Rows from block 7 of the encoder of a small image autoencoder, named by matrix and row number. Rows with one number belong to one neuron. Each number is 128 + 32 x the weight over its row's rms, rounded and kept within 0 to 255. All counts start at 0. Numbers have three digits each. After the name is the row's rms in percent of the matrix's.
After each neuron's rows are labels from the 100 images, of 14848, where the neuron reaches its largest size: "top examples" is what is common among them; "peak on" is the class under the peak. Only what is clearly more common there than usual is listed. The data: made-up road signs on poles.
# u: gMLP up (value half) (encoder.blocks.7.mixer.u.weight, 384x192), inputs 0-95
# v: gMLP up (gate half) (encoder.blocks.7.mixer.v.weight, 384x192), inputs 0-95
# out: gMLP down (encoder.blocks.7.mixer.out.weight, 192x384, transposed), outputs 0-95

u.10 116:114096124102171100105132130164125168119166064116131113092158171143205146079111114107102147135164162151173127107154111104185138170134081166148109160100072161156088144111142132123124160084124148130131088106129173171188073098081136116137132085148188088124105138170188136110131173109115115096
v.10 068:167098138146145110128103114115134113177087091162155143164088077092155189137155077171142119156147155099110212173102134158156137136100155134095178176129100179125100135131042116105109109133119099130157113116090179121071159131129121107130158106099115144117054104136139157136165047107134151172
out.10 082:090090186132142106127140142053082127123118195121138147111172135112145049195137113127128085106092094120139126098098134094146165152106119137052049107083107099090111146143167121146084175151153096135138211128098120151134126100138091109096158171154127115117133099081138123113201178102174125156
top examples: red face
peak on: face

u.217 116:105103142114203130179100137149115126104146110092150115107138138137096054115127166122157107120120181162163078164140126123143136122172109113157120086111060150125163161144118050102133155115195109149129108116160128150148116110079089120157176063139148177179122125118121133162082086072130168118
v.217 036:132124143195156098122157107120120093119162064106142147149141088130126115185149141141111154147125120110136095105146150090162165096174153152112097147073105057162117116145112209145092143167177136122117148150180123117128144137095130137130110080111132080128122160167026143124140168112097195137
out.217 094:146148147105095150146134145176130070155105164169125174167119120131120152103096127120115140142148096122097215112095106159162089107102117109103088153165207160129148162110142166129100118159125114205151108119124134143162141170129138087125124101046115106087136147155087139132122148112082152102
top examples: triangle sign
peak on: face

u.348 105:114184112145158151092111128174151076157158100141074100131107123124078109111161083137075127101117149171090134150091050106135151140105170098105183111121150149187121175149108152113171137139132099126118143099120122157158073125110128135117132167165076166128083099133130145140160158131109116151
v.348 086:132138154189080128130119133123106145153123129125149098100097095054087117151075099088151131134180157118113143107181098058168148090127139138192115164124173158076153120109129149192182066102133104154156131099136109097137119141152190136143092158138103163120120120125109181097135128121088146102
out.348 080:089153121158096117175130136102137132154135171105095128150111095162155148108147154140098136107103124083168170066150106149130114154159124126164134131069122083140170104146140100152124101131081116092185128070089114097108093107079119162179185171208098150098113129153137132127100107153149065169
top examples: square sign; black face; white rim
peak on: face

u.181 107:174131105079169160103132126116119109097115149101146119071116116117114203167167158094204150092121143160152156112149081095133098118106098130169163183080110143092163122117129096156102142128116118117108085162104114128195123181116144190129190108120132151157163140118125197052144155074155135158
v.181 086:156144149115100152165116078129157140166116129085191106174135053111097130156116168119118139120138101100062118164180059195104181095100089132161180150137143131125132091182135128094162144103157145168169137119114128163140089115082115123166130081144147117117130192122102140136155069104145158132
out.181 089:142131164136104148104130063124114215079124130145115160168122103086104137131160113112141146161179127087090133064097124148197045139170122121119098101107160145135101096145065131097197152094130107122162155128168169080166164122128172053160148161132082135090111125153111142132156124156092148092
top examples: ring; crescent; yellow face
peak on: face

u.20 112:073107127115136178146127138163134121182174120079170116141168173130160148134116122130101098136188161192188120122177048120118145143121067158100120156059137049101142136117114166178164153133107163130080130098198164099092120123116047138116116132176126193114102126112146133115091167111145156074
v.20 095:139114082095124120151119103122159168114169131134143131087120159150112076171148181078091113081124150184175112099113197150101058094168076098079172160148122109111110088139104119141132083142153147139062140143130130132135096151151122137140108154118072193147103080109160107145172106096129114172
out.20 074:101130152160161167086126140131065139074119124129129118167101120154164105151093088094104073146116125125151165107118125109088093156174170184093184114122138115128100087181116105153059108114089132105135094117149115087054087164130211170159154185118133057075147126093066147143154122121106150140
top examples: pink face
peak on: face

u.350 080:126078047115136122062162145143126122091118110141184131058097122109179078127146116142164168068171123133136176103169101156165103121122190092126189197101134099117146140144160069161099074160112101120087169147085139106116152121111125141078155105118103162171108116129130129182122172110141152100
v.350 118:127135094132135182149090062107145142103105141112145131174143184140099112130162131154103120164105115143104137095126097091112128105120154117112111136109183141201149118079132143130121075158138080119100185075174118099156166084095117127116159091060087140159197144118099091160182121131146116168
out.350 102:086169114112164150073146150093116124133093098155120136212195156124056130159136147153134140092123101089143145110128127087155180129104168118141148165194144076088191078107092113093161093129158141072161075120116088083149103174152075149078095138121099107124139144130121134120172185123148133110
top examples: white face
peak on: face

u.227 138:166192109200105144109143170158179105126086102115160144191117131140141188144134115081140168137121160158151164136173078106200122103139171114178126112043122112175105132164086088188129153060113132140126134097153122113126131128118154104094088122161140154083166150056126139106177063121150144071
v.227 044:162163134150105123122141115095097183096144123137149159136094065088118113146155133064147077129121156137109125088154124144174152132079100127154145099119127087145120175166176068083130117145066142163111099169128137112152142187153082166088104114182093131158114107109211185158130102170146123099
out.227 097:033109146086131125145105123103102147132079122154111167150139098165151077122073162076163119122075073169128106083163156122105114145105076155071134141161152128139123147126111158162127190130111119109129134155114134182156115150154150206076102151150078074185164151148078110104070166107118151151
top examples: triangle sign; blue rim
peak on: face

u.215 135:114108168122156175120148121116193094142150098179157139146114091179089169155119134150151107130100179182150148077126163081131185135090097130162094183171063140154131191100132131103095102078147108163105126123096084127114092123110134110140056120110129127134121079138169078062133179154135125209
v.215 045:162091124141184119226176166109148133095136071087138070171065123105129160172146105073136108132096122104093087159132127104147151121117167079095120104138095142148136163137153116095127079146146152219091115168162166114154039140189125084151116143180152172145129149114121143127080112109119139123
out.215 116:129155137197102059112092133130098137115140205128091101182137113100090103139113095054088132149172131111076136152083138142148090111190138143130137069153164097125086091177116144113136153125122148106125127113108165162124143134133147178121197126158112102090089138122120199145113089100106164093
top examples: red face
peak on: face

u.353 159:134167138171138130100100118125155151118168051145129132166107138180120114143143133133114113161117099164129094145111143080121066161142090135138157120130068127173154175107098110106160088157136146155164134141106121180090111080065136108145137100114100111116153154047103090141216182133081117122
v.353 055:166156077162132097163144161170124128108152068134140111144187176118130122104112094138136190120188122170103090162153119104077151149087120094161129148097134123092105109146085092138141063111057075165160137131106145148161168179157180146112171124094100123178126096091099102155170145142174152142
out.353 106:145141108101187140175124147108129147132108119101120110100111115153140162139109133088130094145090139113118144175152186106142135075078042101101166174117147136131086123103138173153114081141228179130128144125135081116157073118040070178164113088108152104085178135123131088112097104109117139133
top examples: square sign
peak on: face

u.230 092:139120208108081099131156117119210173133142115096117125127085155139075140097146153120128125149142051185162118131115131171105112147129145105112110142150101129167170165120132092093107098156153134173145118125177110182121067139127104142102123135096168111123072104148165127210090122107109099150
v.230 042:149149105121194149117115041127121146090170164161125118140108134122094097086127158119167101099139109157151145113137137135145112120106114180134161133083094182103091143109102115083198155117183166097110095094136171100150118105102117101143116121077121109146121128086097077168153064169100139032
out.230 073:128110148160079180168111109120119089178148180206023117103169137144124126155133089121119062078117189150107152137105164120157139109112090167120170151150189095157115143143120149159114132083106090091129135124130119157098157105128106117071075168168135118079128120113091107177095069097096158165
top examples: white face; arrow right; bar
peak on: face

u.126 081:131069134165151149139149133160077149113112102106168051119152171167091137140163178143113089118159151135160198160112130114082191121168159147138126088122096160116100087187121150117147153076120128163141116119184087117084112110148144090098081111139109160151149090144172107114113109200101127143
v.126 124:081166068138199155130072078170162117091097133182162150155127140094098140112122110099170136075096155161114138133096124153092127161089117208119184122166105137143139105148081143142130147082105119113097098106115126139111083136126105168120113145114131090124113172104134115168151143114123128096
out.126 113:100099126128146111163134118126145125098158133099191208109104121111109135124174140131100195189103103119196137134125100114154133130126148141118109149150148032093139132130150174173125164104103138183125126139167097110102107111161200156101122132105120111132164135131109147131101162199051168142
top examples: square sign; struck through
peak on: face

u.209 120:140076156099150165174088128133174126136064099112133097082101120141133106097141144174082089113172123115089141187100107121165157112182170094124147139097151197147092092146140149118136131103123152079101131121060165086044161120126106130165124141141205079128112154111083172086161136152097111154
v.209 037:101118186105141146103113106152153161139071140154193155165141107062106157155181140176141145133093083128210077216141176098113112136137165138133090105217140172093104080114120123141102146158095166181118105138156124145116113115079151123126171100102190133125106123120131096070097133134152065125
out.209 089:145146160131182113139190141111155110156142142157064119136192099109128185119103119072212098153133100143116189062150138093088107123087072093128161040173098172143119102106163104092150119170124110136158125101121092220136119131128116138155163142117123176134142108127158112138121159113122184118
top examples: yellow face
peak on: face

u.366 108:087111121125112158154122135149118102062155115085160075164091127112150096042139109095137159064146142183200077112166157164128102135107149211146091164121142138079160167193125106089092096116170138152156152143084113101122085122115114139124128124176126115165079142168103130177131125131137144108
v.366 070:114104119120111135173169090082096152156122184149110170132119067150084104139164104215132175138117117119113096103117147114087126111118121115094112138141096167119112099142155189084070100109085118126086188121113198099113089139063101156089128113090127158130153154057063094149109108127106145136
out.366 075:160110131130078139138090112127067173064107130080122156133099139173137126131207103116128125116142094170139088175114191114131115110128150106112183087134040158132106105159152193140083113153140154204115140182148090155104156134139097184106107133115186130148135191149101133081115121151143163135
top examples: triangle sign; white rim
peak on: face

u.231 126:143143165125114113160068142083068185169099098162113163115119118123082119151122116183131141139099146144162152147154106138174114122070102139122140154160127038105106121132119099152098159063148136161176130156144101120117106134103068112114121101172144102084083089160118122100136126103099104136
v.231 043:101119101152142106117123144096191167101126155132061088142096214116153148097182222191118093157122114118127104142121109138124154121086115165148136131104082184124076134089139135145102190110128115087161106150124142087110092131093182155166146103104161095119143163163128034152118132102123091154
out.231 094:112153118156103136096065126201121132136157100126109105126114166135147180108112101112158092122192176134085068129090095090129117146134111148186129089116123151101118126140174170183114097139116156105099127120044136168096135149151191143074095171111114104183138193087108122175114162101132145122
top examples: red face; teal rim
peak on: face

u.299 085:148088077071137102172109130173214091147144147108126121114086110117110177138167167161126078102053176127168117113073149121194153097109154105164082087089093134110148155095136135110079109107119125192134119155134136185102115161115180080098036118090080149132098133126150100122123109117097134123
v.299 126:120106101068125128166082139162117144127117141091138156086098116124128146126115144091139170173134177141157118096083112128125191140089144101114100148158196093097128157146156088104129081130107180119149131209184084120101170153180140112132138100101152057181113090143101109107119166217096109094
out.299 104:143138148126127105123110060112162140134156135099073101131147157127126146130083118150092116140154166175093149161130160113173127115121109174107111105127056175195128172107088201175126160141135167134109131090093117090125106169159152086142088147198150125101082172099107134136091157167161109089
top examples: yellow rim
peak on: face

u.40 135:174163116158130148118146158157101119126139142074165164156147142123090106101094140096089161129141125162168095084134121139164135122122124054095104079135133167113086183095161107157124154147123143158128145092079120174044121170151125066062131137155113081115107070147176117101097091072090130152
v.40 038:173127105209133071131135163106184132196121138089157140144127191125135108113119117148111155063071100147155170104155169167115135152163109121121109183099135115104104150105119136219131051122114132159084117138104093141110145102168164173086128154089105137074127181074102069181103163120136173076
out.40 102:076109129142051061143092116092104133122168133134131032122140114148130092104157101130110173158137112096167118135099128193169110145093167105144176128153121153146126102124142123082120108083138127121170073156132120082158113155109093127202076153110165130138119170143096105073147193120107125125
top examples: black face; ring
peak on: face

u.156 122:152136106133110132187134170134101144162114051084118077139100132145151104108122094135101137097120135136120151085136147106135113115113106125145090143118091157157153099161117123124065164091145110135127149085106203178146095137171206127146073193125187145163097155093153098126096116080114104118
v.156 078:075090135112086099132141167149133118116113154137119173142082117153110079167140074135104123098146098126165149134118154156141151112111130116107129118180128165157172142137192110098146136147142091101063126109119171122175150085096081106089107070111164071077099118095125114143133176119156085106
out.156 083:100087130082090094149085173185172139150079101137151132112146115175160130099048148101184147146109102113116150098134160162171146137128139127082102146118123115152132172064151126119167139097167096066138119161164126051124148115135133094114118152113112141162101163159137154121124210143116103157
top examples: struck through
peak on: face

u.277 118:119220091177113117104165094126117146139089103108130069074143091117130129172128103166161126099051184139117112147150080054167125097126107107160105124109094087131129141124105061143168119134129112156166151126169125114138156136154129173088117156113158105103109132118096142146075086118101163143
v.277 071:115162126103178116123099185143114087140078138185070095069146115133159065130144095135150110136149162126197146183128154091092090119094107112157144165072147097085166131101115158113111059122113152137098121140125139167141110190185070130173157135121126097139194132131097096135101160132112186165
out.277 101:139113148104160073124186173110126178153192167128115159098093150095126072095121112165144145117133172089133082129135113183074111145165139134073190155076099049172108110100108128150066185170071195130125103132148123127085153121143089140175104109136125101169106143133105119112149140107127146150
top examples: red face
peak on: face

u.358 120:137183117126160088092161153119145130149157124140197078126109163083147112105134184116167152181138161141113123134183107127147126067172080105175173099111132164108100123115124124129124098142130142142101067182131078140100094182161097059166112111108120123175192150165106210195071091072092118126
v.358 031:122145130217113120111129079104159157149102129115084091218116119084170144105131099155062149157081111149072097147153145121132132175129101174150120103113133150143107164103180120098179068126142141110137132128169105123067137145102115121141180109102206103119178136138117161122135163194135116129
out.358 101:122129131100119143106178168100127138145078137132148161149095116144087154120093093176069113094102150129084182105067118104124071179110162162116097170150133143104131150113136126153111191069150115128148113101066144111162172149135139100137149129083139085077110087118158115168161130132114107052
top examples: yellow rim
peak on: face

u.204 128:110065187204099147149126169131153064121138139125150158135137071146091140175142066170109187156152118139141100167146102096116108127111112142129142168081139089181112121117128162141176102101100150137087152128091166189154105162150134116083219102149129120113191105074117103092180134053124175132
v.204 053:111117138205116124152116145181073110117112119121067117138113113161119126117101148101183185110155129180164106167094095136181149119133120097140087100101157107178144171151058175146139137137144163144075109096149149135154134136132119149113152114127144100172145173125097080072106170145083151085
out.204 115:093104109121191125085130113129128146178118135120123114130153180088133131139161131107147114099159094113120106135067135156161143140137137140137130066194113136114146087160083090119092130166049028178138161183125057084161051083144149104140114151129120151171112115123119092174113122155195159084
top examples: purple face
peak on: face

u.67 090:094111098182180092102140131095160107125102072165181086123156100129116164093097093093106168147103135163164096127149166127135166135088162153120154132139163138086060157127079138111077138102125131113131110213130109171168162086141110154127121068138105169176132112078176184160164217117135161078
v.67 095:167139145198164141161178118123101122113151141180103096107079101122108104134137127140096181110111168122131157093094129143153164138120120102084120163145125162155125163098092148201151054156094109061078184126150152120163170163100146133162127157097133162147125147152128072128157071087137165168
out.67 079:130129177138099130131158164150135097091120134144108112173176152242097130147084181175152152114137112149197158102145083130134102139128135066151135152166127166109186146162106109146109132137146125096143073155145067095155138095105180133185113163142122065159087186132105146127114086110136162115
top examples: yellow face
peak on: face

u.200 113:099169124177156137114127079176119141195112067098155127110059116096157149079125130127123113161128152091173127115066133112125170131108138162110154162084100149080171091078147093095099124128117099157153078148132187114067149124173136170131117129098159112154146112151172144130158138130042181136
v.200 034:143149137161192119169072132168116098149101071130128130083144109116067020119130133090127088104188145142122172100101182102130161087087153158200106169094171113129114127074171142139183151132151162111084059138057093127118099141172151110158110068133154123190118135131071155128148098145169164117
out.200 100:139081170080136144152116120081141117145177143134124134188111104137173166160103068156097149107192131149044139073059076179117081147146141098124148103166135123186086024170166131112122058156120137117129141157071114113128093126128139076124137115153127119147124127162088124075124091112128121117
top examples: teal face; square sign
peak on: face

u.115 106:166140125182186114119110115188136134134140136109101068143159151106144168126095146081135139116108151159142130124075120183139106124185135123152073088159110150115086132100142143171162116073127148112099207141120101163126078130100124127122108108094140137141161143097149162176146151149133147159
v.115 045:110195109141116210130138133145062078154177150122152117138081056096125105077136131193144051087116060110127117162148112096117133103128114088161126081105089168094146093130138105173152149143149149155150128105098168105149183142071143125096143149131153092098091188138094109151121141143130093071
out.115 092:119128144132083103156159149104115164097124093132108175095089124116126106100102124164159094115069171061142109136144135115189121143105148144092142170086147110142086122094058126080123159154174068094184112108107168175128152151129162128138147194177091114096138173161184121156153136080081104072
top examples: white face; yellow face; green rim
peak on: face

u.160 117:112108111138182102146089103131119128134144111121122131145144106185100128050156111104185081132178106150120106178158099128086153176181137153180069105156148161219145104121145111135107155157121110122101122163127134158150119122138136096102125076112149141200127097138154129189125074134121094155
v.160 055:170123132103186124171150093138091129105152114153079136110173125097140149123119127048077137120153070116128135124114101095152116096138059101159137131092135061134127119095130085092095133116123179122146139159178163128136134101077172090110114095104124124123127117052050139128140165085098101113
out.160 100:171154160121091161106212133096124071070120089055125149117193137082143130219128136157098097155166153130060165058122116154108136160160149107108154104135106154071123120151135182076155080136133132129144201165112115138111109122094156128180126164167130133137133109104107133079136093154101164140
top examples: ring
peak on: face

u.172 151:161141100146082173142099146159126118119131116111090121057121106079138123158144107179167139116119148140110136150143137123127095105136081085160072128135075120149149142178115088049139119094078095143151083101094153135085114096153171162135171157116127106137137060168096112147118121111105156122
v.172 058:141111143178146151133151139181150116188175106058117179118152127101134094074129157113135081171114150134126142136071080148093109118177101133135083144167143135178118153142127162063097120149122148108142134127136145109151059081115136197126151182092090161057138106112124103124070150111171114142
out.172 118:105082160172163097108109114120140176106092116205197052115126132134143122089117140148174147142105124132151077088122101114115101094091168121096122193205150106123110086084176175131136157132139146124119170146144152091122076143110104089129091109103111169095165152140158221180159143142111173173
top examples: hexagon sign; blue face
peak on: face

u.166 098:171128159146202104080119155159099154161104115092184088116090133136085179141133121128146144107180145171136104157118081040202150193100137137136102093148097131117134130134120160109131110124132183236138097143095165084077071184117138142111158174162136106140099101148116153170159133100128134109
v.166 089:133166165091124172150116152148140120133176108084199113142106149118160138108114104134188155111051177135111117131151209071098092149146092117101122173080131128153110146156142154083135132123107092116075104090141089105104169112137114151142116127176075181196107166148179133164148162098169135123
out.166 086:103152117129163144122110098157091074106168093131133155140087118178129027096146112170106144132156042180142135163076119131121133114125104138121049089150171200150060147186123113148106078168155136128160108144178114152118135147141095129129146137136031137142084166166128106099171125135164121167
top examples: triangle sign; orange face; yellow face
peak on: face

u.174 088:094149116147143119110146124115091156104104140200153165102108163117093085180123140145130144055157147139143137093167096153159164173147144138121186102144109192115139142125142126106125130123127145153135076148152111127113087113148141160072153111101128103130160118127114144159114124124104097146
v.174 092:131160093121144180078144108134176139175183127107099096102123164116159109136149087154150150161059148124110103161132142094111098105121138124139135183180134118192126083148125174123112124109092128094140123114098149120119166136131048010171139123115118141085156110111125144151197132075151160123
out.174 075:107087140135130096118138130098099054183137138135160135137150147133171089134139167172108082148177169132144145169150117062189122087158119127112079111112112070156168167098092143139073122147213132127139130184173173117168078171095085131135200072142104123094138145096136123096142106128145083132
top examples: red face
peak on: face

u.250 084:101115091136126148204117087120114117059129183130146136101120095221096117131119167146121124120129159084147126173119158194121149082173141202074125070152104193147142146139177160124121157183102133105114124089104155158123111135103099176137136195120139120168176016144105129130119137132148107120
v.250 114:105112098097139100112103129095158119147086160162135123127083184102087169166203180100197149111087167159158089142100106145107150104099087119165133169136148100063129128060151111087175089077086169134105075146138136158111124085132076164190057143186070090121101138123086084107043121159126090127
out.250 094:150108065139141099093125119098125180117146149209149104105117138129124062109167142156109202136153167081137143150150056126117137137099112152129101147126134134118172152133121101119224078149084137151121157100140102135168122163111098096152044088088146105124105107121185149097169156104147129079
top examples: yellow face
peak on: face

u.259 166:095182167190142211134143084153105115052182141180116079112168124152129124097085146112109113091134131140115148183187091165158121134134114132123143124102155142139163098156100129121120137107138127114201149104116110118214191123203152144120107127145159154104136196119111167083109088097112141112
v.259 053:110105146124180112154181156176101124113156164149145193123123153096165101093057121116133133042125096149102166114164081129099166165183143114112161119119089083146140105125116109129105090072125226101134173132157095147127113140111138087132099126121065122130101168124155087144132062130110194119
out.259 114:112103105063124079097097141139140134103110111178166167196064111196102093129143179098175167093159054123140150111116135122157135187092120192092119124166140098113106129120110098102102140102156084093144080135121105143102099113113163140112158099103173110114165178156113103071117146156112109128
top examples: struck through; blue rim; teal rim; face: orange
peak on: face

u.256 107:168097149111075127171168100180165089151142134111098099113129133155163145133120089143151182108085151124090140168185139188165174102138082123106119077140113104059194157131160181144072141153108136157112112051127098117102169113158106203115089163159158169098124121156129141151132095143134107160
v.256 041:144107132092112097108105118084161096166114122150124113103085140178129099129150080120143167141103114183188141114134098154166126129141088099165096150101094130169112160161121193056137153165149105124085073118104125111090194145178111139075152127163153152103139087155102112101106150167107199029
out.256 084:127096134151111198114090101115070121116097177113129174108176154144089115103131105127109136108140090132089106123123144127063137131136189160157152177094135163164086125096111110143145131178107085086076127142124139113069088107061162135104146144165123114176092147136120132178098123125087117102
top examples: black face
peak on: face

u.101 131:163110169200138137108093110119097090179115173146149096116096165139110155152151130093102094127137109072192119163113131165167106051098116128074126098090059124161131137156095096204153143098110074141135120048143169154072108149138171153104119147122122151114105140179094108150096160114094136135
v.101 074:156116078153097116106109108093170046103138137136104058143092122156093194121104114136145106145113132183178131173196134087145077134132098106107095141144153165142137097207098146143165081121159140124174112152176125181054096155117160149077163140110112106195114060123188199158149157095110068211
out.101 100:117123131028155119141127165128094186122111151093130165111132149071163075146142122128121159097076131083128123116123125132113101138131139132157113093081140098082194123091145091121145154139128114170087092091151100059066206121133047164134183117086062096110172146129162144112179136106155125185
top examples: triangle sign
peak on: face

u.186 079:091135083095127128123154116083143173087141157154155077171148160101154144094126103097171086082174097182197131151138128103171106124167095110148101099120108128087107113124107164111141108195136160129136154130070143111074150130111083114172140112208124098161032152100137126156197152156196147113
v.186 096:152107140112132119130072156150127060063138154157125123133184102065152164116148078103172154148171171169131156160110091136170084132130170166184140076107119135076153131124095173150129076124109086076168128171078108180114117161141126150124146100087126085136179088134081101117115210181113165139
out.186 091:155166128147118187097118096143157116126161081106104053117145118137165143062142201105030084090100116153090128160109168119127142080134127175181132132082109134127131162156121132102103120201149097088135100082121132101130098122085094101203147124132091129121131169192096112088110141161202185121
top examples: struck through; yellow rim
peak on: face

u.149 081:143159124127100103117141143115152162085117173121215128176126119180118073105109128186133034111107107197112106105126056124113178175153161150149133118094122161144114104133109119099119093131105144127162100167173178145124112152154160125085111064132121149113106177121159108101144066123155077123
v.149 123:142098155162112204143141073159081137119163131116124131093159126140119151127081164150093186145124137161108082152107141088159119154185093067122160143114101106111102108222127140171160122078135081119088172130091181132175147175171098158134128065165102134120133088079133128119143155119095166164
out.149 105:164168146120136107135119132130133113145111120139121091102114109157162069123093125141099093091093128170143146114131151146084169101158143128126124158098116091159132125089070130154131131170162090167161109148100136072063131151113096216139188110175133107068081124123115121112090136156191072114
top examples: teal face
peak on: face

u.75 081:077118187117133098161134083144112099098166132144152125121140102204100175084182062130146111120108114132118119111125079123091123129092126122113075171160140134155188086097132162117092146138113145120111144158128091056139086155141130092108134151182135177155158106157116114123068173102139182080
v.75 115:190122124144098112145083124103174106108091184137114201099214148174114093176160137101131127129122127139125118091126133135168109114131108160134112110044141159134086167089169178092122070140120143177057113138128156122111104086110117087162140136151166132166157152136104136160109110152126080130
out.75 112:133141145110090083165114157144082148084095108161108083080189151130123202087111212141053149126096162129136114140129122157088118152153064202089149127119151180116110144095186130109112111161134143132075150145111141063116097124153152115124151164141193156115112106137146133065107133118101100173
top examples: square sign; white face; pink face
peak on: face

u.291 092:079136109122114175159106097153072096135169123096159127132080048160114143150122105139168077085175066108192188139153146159091140088158093143119097126157085165133138161128165104168095138071128149165077119088156170149138133138119176137132147075067125155131064084158143160118150075115126088155
v.291 069:084138094175184110107105089118158144085113155171121136122136153175141177144147058140104094124100115102132139061100159166159171201148090099178137121115128096162153114150129075130076139082127132098126113098185123192101105092201035137148143167152090153170100106141184173145140116144139104112
out.291 083:155115100101116148069096110133109159158105125093107183161136096095148091119187146082138173143159190156131205029101122095095118066112125122139096145144152097144138110140195136059109177125135145106112127110115070161101156072103164150171153152126148055122121108135137108174113103107121122083
top examples: black face
peak on: face

u.318 140:128126155087133162110123121116136116158121097142088068171125093116119143123129110172093182125161145067162164121095195195082139127149152153102111159121146145114122223119106116187136118149114158160123148166149162078131124081110153202064133150115157139093093109138081093143133125140154132093
v.318 044:115119156102132112146119096142112146090114114094147071145071179146136139077093104074168158131159081144154177124127157128117144096114118100149082100109127128107176077132175144151110152172098145108075168105106110154121081216103142132171148130166106173146101122119124152208127190140118094083
out.318 108:071181037147079157128137127131089122076131161148147227102111116161131141156143132110131074157133136141064114148127146094139122176128141088171108103172094129117160105137178142101144102124151110118142122087069063180150131176161122104163104054106105134213131196096144142130119175111109133099
top examples: triangle sign; yellow rim
peak on: face